{"fused_qkv": true, "init": "torch_default", "shampoo_beta": 0.95, "eps": 1e-08, "max_steps": 17000}
Rows from block 7, named by matrix and row number. Each number is 500 + 40 x the weight over its row's rms, rounded and kept within 0 to 999. All counts start at 0. Numbers have three digits each. After the name is the row's rms in percent of the matrix's.
# skip: long skip projection (model.blocks.7.skip.weight, 320x640), inputs 107-213
skip.197 099:503514521550484468457478463501496537450545509554490477490482495614469521409562463529465451522468448482472438447499507534549558459426453508502550521567521501557546534535444536481500513491487563548503552454523549478538471496530528514519485466544492509488446520484547426510504499539478475522497511512516516492502510465521502
skip.198 100:537500452469484517501465575546453448592496524511552487500469431497471518481468548607534429423521572479498511435452580537517492475503477475503525490445425469531437489473542501478487490449514470508483471517526611468513494555448523589486536512471481504579544442535533462517423470505472583473450424499514515519510459505488472
skip.199 093:517472462523540510543503526547518505480534468480519480468541515524534506484541476504503471458463413524513497466441564474535499517563478535489485462586465510483521458464516506447445501485544566455583509468519569490487511537542509376524490515543425502469554512495513521529533503489554507471509468541496529444481490498530504
skip.200 100:556512561540553530474475512464554473487478534436500493506540524478515467544450517494442495527484490527528476458480513538419512450526480522480488486521511439545481547517540451465504451505480473550504523504487475528535461480456496538500494537408588464523535557509457472485508469512517518506452434502488521430513495465513561
skip.201 101:486548503444467500424514468461518448516462435476489491468482519497494466482511504529527500440458518503425524619486465437490522430482496497472436478423481500517477542426531514497523468503456455532480545503457549477473457530521524480467498458504495511511498494492494486488396518523482539489474498522494476493454498546555476
skip.202 097:427535543464482501486540497587507444493541547516495466481568572497530449428491492510485527434468416493520465477472498462468487509487531476430476521555507516543510501508513511476480492459481502502509535537487451524474489449457583521474506455521521452497509522514482499515543479533458497536436469537509424547505515566411558
skip.203 097:465427522472472495403541453485496491422541477496517502500537482467502514546557505522492518498530464438472517509472536500507438496457465532442513468503476511522503537455507517472477472505546493481485441508477516500497441474507479471442472461521507516537488504431535515501578496481559484536472451511526475489540451553505493
skip.204 099:504552491540476556455558520482524601503492545506473500518494517457479483464530548469482482460550575518516511491454482506468534501460519497491456511422452485450578545503518483484498506469560480480443489476517518473417478503515564548485488512499515437424452543498453485520488493500538462432530473420497520408521530475498479
skip.205 096:496507451577494482481502467542490506583413476477530519533493464504494502489431469535531521540545474466486483442512478531522490480527494497445502564506546439510466466517537490502528496504447484496458519459507464451538451559582493495594510543481473491520473524508457575579506523554478530499552522499533499465503520476462508
skip.206 101:429470519459477500523533529527476495482488453501496456561479526593524552468496479448554504475458540496495460431421479506539542496489435472546595539574519536490515494551488508552503469508480534475526490512578513470438491475504450475518525540512492568514561475558445459525494454513526533484500522499505413508498479473505491
skip.207 101:468472475560566480406493490476476400437537509485488525508522517520489458504475458504510516469501523447474528514478489431475486466498534575561498546546526517449493471494494487481474490497543543524584477557499505481507494483438469492510469526524527507570489483485418500510519456531531501503508509547507459482476512531591559
skip.208 090:541451441520521526586518472492552557443485553472530501535549470544511505528522450476498531496494464516479472555532478451535574526491417497515566537502504482462504508512489527510480426376549456477521420517556479506464575501551505531479551535548485514490570530521490429520481380458539490503555495485528472460458359518534492
skip.209 102:550511463470493475457522547454525471514520491517483538498522540447473440441495540511506472466494592490466497534525524535496468522468495503447504474457485524496485483521433465471518502467483482454537496509513540559506460500517490524502447489534452478456546511475533490459494500535499516569480439535512484477497508483480501
skip.210 099:501444521527498467470464515494472485455530438495521504495530553497529507469520498496520528431485530538487451476467502533490545499610474520531517486486461514505462522483422503478490563474520495470486491502532461489495500455485480492501472411524561499474488482483495530493510511522527482461554551486494481475488506462539481
skip.211 096:492535530413551487493503559546548531491458511480471422479495460539503511472463530502534495544513504453489465513503473539472478494552550496534509465543497464521450461531470572484563493505487437539501545573564473525503481552433553527515482465528545482552527486437585492554481444536494526545489558489486463453515519537505481
skip.212 100:496483551538475493522508548490526498507508552518471454508573500428515547521538464482500480490435504462473467520521507514498533428487475512481466477459552481476459470549555472484470509491463518475471457447486505511537483421512536533516528428473500459486504514489481449525499489483485428508452459551493554458489554515515456
skip.213 103:486462487464512520569489529536500482482447490533584476498525451520491533537535484444523532472500558533513512505435432450519491512474476486436514443473585507466547505515514479492472483490512518561426490487490432461535501470542505496532538521490503468549525483517475405503516492440532449473492496463535480481467470415457563
skip.214 099:543561464553453490553407436495462508454495508517490519526483482483509519492465509492501483511555549531509437542536516508477515406492489453477504401482529442528550463542513471509509555448524507464498522514553481506553438597510512489450526477493477506529511478578499517527511519432494490509554514490497512446487464460521466
skip.215 101:475546539498480513500539532591462497511488453489425539505436532509455483499500471523510492506532501465548483486477544498513491508484474499477510486519492536474465534475514491473481506465508440582505520588506522511541586556485524531513587545498512449460493467537504502500571432511508495518459500467564533551461507547544514
skip.216 101:524523533508522460521529459511519510485572451562549524538552491460467510480563479527532461562492472489407497481482491453537529495488513475438539522459490522471476480496414458496596499514507469512493463465504463558486469564528513448453484529508534470504428562506470548516538561508480525475458517494539476493560507531469520
skip.217 096:442475549512480526562519508510495465546460558469441523495506527533539510497526522464497448517501497549434449519451546534568508479540543483462471532476516427481538540467505491560461501550551528512548540510481519506518521529526531447524490505538475500542499476482472465479462484476568507530445489466478529501455560466496563
skip.218 093:517505506508529486493484474475518543497445348434527465490431492539455503543501491537477496505429504459502516541535470499527487610475484533490596475500539478411530487539519541520496466417548456527509523526520522489514585537518487535515582493544485519481530446464468430453549529576465503441525484536520525438455507480533529
skip.219 097:567543468470480535413527511487460563475478425484481541554512510495506517501475528493537497556480452456482497500477568496511504566488493505474477531482504509503564502445475476514477531479526494472510525583493541484487533437544506521517440466505477474521525505523512498526458490465524545545540441558443516580491502483496503
skip.220 101:500533482559464563536464462563493480476498543494530412505507539541501493500503515525550465453462532506503534484515533507510467484434436486506468557446494464495496470523522565497489462559480462521470454519511505527468440465519516502539487505521456533483570561485563545499521517473528525461528515568468501423495479479538448
skip.221 102:475443544541518535512506482490431493573453512511537550461538518508513476460475545502571466491440478471551499527511503472488537439518480471514465499510506513486494508478504505513505484480502531469529545462453501485540487453514513493509533501491548485461477423481529544506523533504498535503467421448491553506506526444496541
skip.222 100:480523556470528497519478475469526494441499552489528477537512576510460527525464499536480435501563532495494469505491440499476482533459464519515523460439550537498529560518470541559473476471410510518471453473501567563537524596498534509466483504451532543495522440490493527466523508611475543516497508470488499487522566543486462
skip.223 094:488449510568514588527507428478480526501493448456484549518487539563480511525535528462464499543520448496488478524528495563484535437489533565453467414489481478480456444489476487519497463470509475493495521490492556529512481542478528543549444485512374449486545468509499511486475480511493471459471461520487535539497480518543529
skip.224 106:487454495500534557454478514533469470532524458528523477550470502591559478513458549536505481516509494487443549467412480474558525494570522494468456453475499491535486452458523531495531456475522528535467524486477538502478540559489522489541546503496459511517535503438557483567486466518533499490511507488514583448521518541477535
skip.225 099:546490453525502502466542469524477433542521607436519435499525541531495434504492524510463507524507520468494498441448487506505475515508520470518511444527525524529450426626507517517454511544486541514554508504499491517540497469512461482524549551499446507484452494494464438494465500481486516523505511469522547520511559536488520
skip.226 102:550485530402482532496505467483522488511460573498477529455437477521522536482534502499440484499458501546491454509563488499475558508516496511493537468497519558514482469521459543588501527579539493506557513468492452481501546467500521527462565616501475464488569506526492512438512488513584571446526493474488476517492529473469516
skip.227 103:476474500481548506486594510521486466525529513479560558508484465479500505472530504461469460487424514517504443539439465526453493523543451477545558482470549559454555470534534433525506460481486422457482479463536475506522508524501537532548521482463518464475419494501510520472497467504453537491574467496472572510473544496503463
skip.228 103:547508469550495485486499442449466474480494500490495459494429429498438529501564564494525575513522440515450469488508457439452532564461530502522560476479515481493534480486542463506536440527511533463496514514523508471505523538555508529494548536519546494452492447523458523471502487546449464521459449525505499477531550495488481
skip.229 101:507452478488371501508481516506507472483504522549493529477530488516432465495589466456495508494597511530561504534554524491555453490550497491474527481462563510526502493479460505555487487523475504510514464544525496517451449474504527485444558559497501506457560483461477458505461497492466572400489566518498516459554519537471535
skip.230 102:456504496447487490485522509470456508520506459544451448487469463504500473514561548420540479513490562529518505485485538505503420482508462532502487472508501413524513496508489526454527475506451468517456527550577546514429502527469507406503478518415532517553502557489509453498511517448523512462512493504504551485531429498493514
skip.231 102:500496529487467471505470511485447495518444485541518482489522482543469526547525487494444483497501552438550526490546499503471456510547483500465484493489445520538569467533506522531443480475489487490538470509512582518464483488466469451487487526475529477482538495532541501505528528543559484534500466470489465496495513468585476
skip.232 099:466473500481473459491483498536512465518568446468504486504525488558521478493541494587503457408495533411478536544502524540497484507468507491480470536509477521496522518514462536543425492499456507512476515507525524524548433554499538493498543466554516453484454466466533507491594488547472546529476469478511455497531491447548557
skip.233 104:514481509494536440477485505529530460489506454509511572444444446495512463489490462528530503488501527486581488512513471513463578519501483449417570504563497489482487431543512472512480456496554509544496511567444553517443462533544461488519483547501529483467467484467513498563507473525460444476494535578462545504540497544433523
skip.234 103:502471487538496478484564467493427462540593521485447499523522494498501541544554506456516493460473524465487505477477495572491499458502542513468462516402443462456516492530460511476533528469514517516480507475508509544513498540430481503527538501515512462435482562497496539474483533503530500470465556493496465498562465518462482
skip.235 100:511496546491531505566543503518487493478484500532529555475505556525494440525501430456450531511508498496502544575534490522531478597489483404490536512490465443485475497500478430520511524533483506495502416555519478502535527514481500510501504447482454460451488501479574525501536521496466485540521534479531476494451519525489457
skip.236 103:484571543462524470493553516498520496484457476479466590489505537542617476569475492548520508546480464515535491511561531451516458463445502480489534442515462444490446472543500518494503486515459456504473514550524425527472552499494559483536495482447479499511530492490479516489544572564447505477460506441500496474521436487447481
skip.237 100:444474539527511498563529473501507499500527485483463498526519471557482538483472530490464449494527467476572442546509497537501487466517506473468472467573482480469499523485481549474612542503438443565489464469483539508519501524502483401538470541463528454465444446479487492454504446554469505469487514480509451527471554508511481
skip.238 098:517527508503505459544552432535524559553553466518562504455471464539537528500545522517449503489463524489439469541471536534517518477453536509511501547454506509467564474494539481484475497476434484539530505484523514523538511558542440507534483538452497512508470544461530447495503512522469520572490471494499525522516557531474510
skip.239 096:553435480470476488467496478489520506499478584484506486519531521520564503492585492465447460439518481538472503479459502439437502478446460513499564505481452516501461496495463513522520508551491572451498481474462519450499477534469477526582495512525444493541511493480540501462564486560515508490513425542520569543456522478413454
skip.240 097:435565481483489534485472444522569478464460483487473501499498539451523505480446549503508523515529487474481513496561474525506502481565448507540490444485524547510448522452474494470475539533516422580556491531511487541476527437555479527452517557441487484568504525548552523520515486527500467501527468527533469522488512459476543
skip.241 100:410439495455503524508537474517508548521555518410558399478485497411542517502536527513491484477462485485459460520475468445446479497449455506475532520536462505478514517478499492544460556456526499495488474451516544476509510513590439475503552535505495483505537482510470502520487471536525573544492468440523562478565494512494529
skip.242 096:522418555555490534539459483506508508508499496464537476469423491552528456500445491516492456483449400513510519440514459480507579518499475478527455540487434512499471549487495500465468540507473611503459534497518554550555509498440519561545476477502590520432491491503514494436469497521522474522496522472509522453551528465461520
skip.243 098:519544496530535536555463468546517592476495502471470572450522435495507488423464543529481514493516558475473488597473496469483434487522480484487494541510491497463556479516443576586472554460528483477517506542463554483463448495481531499549454530517496485527483459420493500522522538421523507549516523416488541524491516460429483
skip.244 104:524542455453490477429471474467523506461487486476538478480531490491498499524523567493489464558540511510515517469500530526464541556520507528493542440545547470476501459497447503472562484511449503508480529471514441557478466501545522482520523450497500511527533453535461485556512520527472521514536457509518586510476525531536480
skip.245 101:469396465469490483477463446524449482483436481486488525511502522533481560557476543505518502560504589481461549535499491534481561487530515438556474455490549549527525478484537525483496509506593450515557467543455445507502499522517497473542521513401581552523555538431477501510461511582546499477542506505529502554566544492480446
skip.246 100:515432429492474527547524514556524537500524560520495514464452495473469529459546476508501486495451498466540489533461470492506557424529503518462505543471519563471558479544480524552490465456439457590416541525576476512516503489412453533512487515559562449496440506428463520472519545459511520500507424487552512497460453521466531
skip.247 098:459493519494553544501475482497507485536468458500523547481499487480460507476434536546435517509532502537471485442391474551411470464481449531489489476475479523517521500463523500519524463500514514517454486482509507455543476517523484483517504565520605460513504466494511480447478474497413509525523538445469520516500485474474488
skip.248 100:454503471493536434519476456480446501520492547501498434512553551448523526501467444515497557543514475511434460476504458451519479483446508514499508502508520540539533444511502433525486455451510488482473444482471475518440501485518449439454508474527510477498479455467520424513514471579565489481464505536510471465475440509468488
skip.249 101:477561446481516427552501472487521509563521526458519493551457551463572477571453475506447514527463525451479500418492554566511501454474447561493510523470484525512509529490499491478473496440502495513541460511497493463463497539500458525533466539542505445550499510444493490574520532533465615487540529469486454459572453481436515
skip.250 093:543512522448515484435503480463507535471567515511535527517481484434531531477495520477512525538493487527498501573509452538507474468448540551526495490471514493492474464572506514497532512506578575519476584551443556420501500584471535496462589464526530485485494480573459529537421490428496492538446526534519511509490512427477516
skip.251 100:448526459540428465516497492504508535493463469465547480507530511503486565423482474460455481514515503539509501527424510473506554538466487487526498512531491481535486471504491498518495538449431458471527475476462553447524470478484499474540485454509553474525515491543501492513383473517522481525529472561490545519521523491492491
skip.252 099:501499513505483509467476539497560520546507450450498532485494524489543526456478453470485496478550514528478450482486541540448528455555474464525517498476456496509471465508510514535523516554549494431426498585546553473458506547466490531538464469510483567476473487508505506476487507515541550511489515482484568490500515533548498
skip.253 102:551498492520493433515460501478531533507542548452482513438512484482531543513537475483501501465537494527547502534522491496511483468506508486487519468518492511499531484521504576522459511475577537495497497505486535464503484536508528564492507444499533469443528480473541510509539529555445508557452377495487432475554476490490480
skip.254 093:489517525441484535469553481495451398517506534530420465461529508490445548510541461535480570510483507480464594518467535526466505515503541555538511508484511500509478481504471517517523492500528512527436445561482518432516526491494518530569530476451488474487525481506486493478510546519481554462523560543512553453494494584495489
skip.255 098:478535530513502456561522496488484520572440569556465535561509454508570517464493537500564563493476484442471486511483499521560470547576546552493543516490510501502456535479475557487532516550568476452499464553513475499513551453450521537472405476543484513499479468563504467507536510514542515498478518574533501490538562521509566
skip.256 107:564473539503538585479473568470420527478571515569499533430509512561521465499468471507465447494454535484502494532466538506535568482512475508486513445517454515481447483528544480445523480487476560504492501457481483596486462417507510532485505479492532454486464479504474470525562449467502535501411476503504473515462543496483487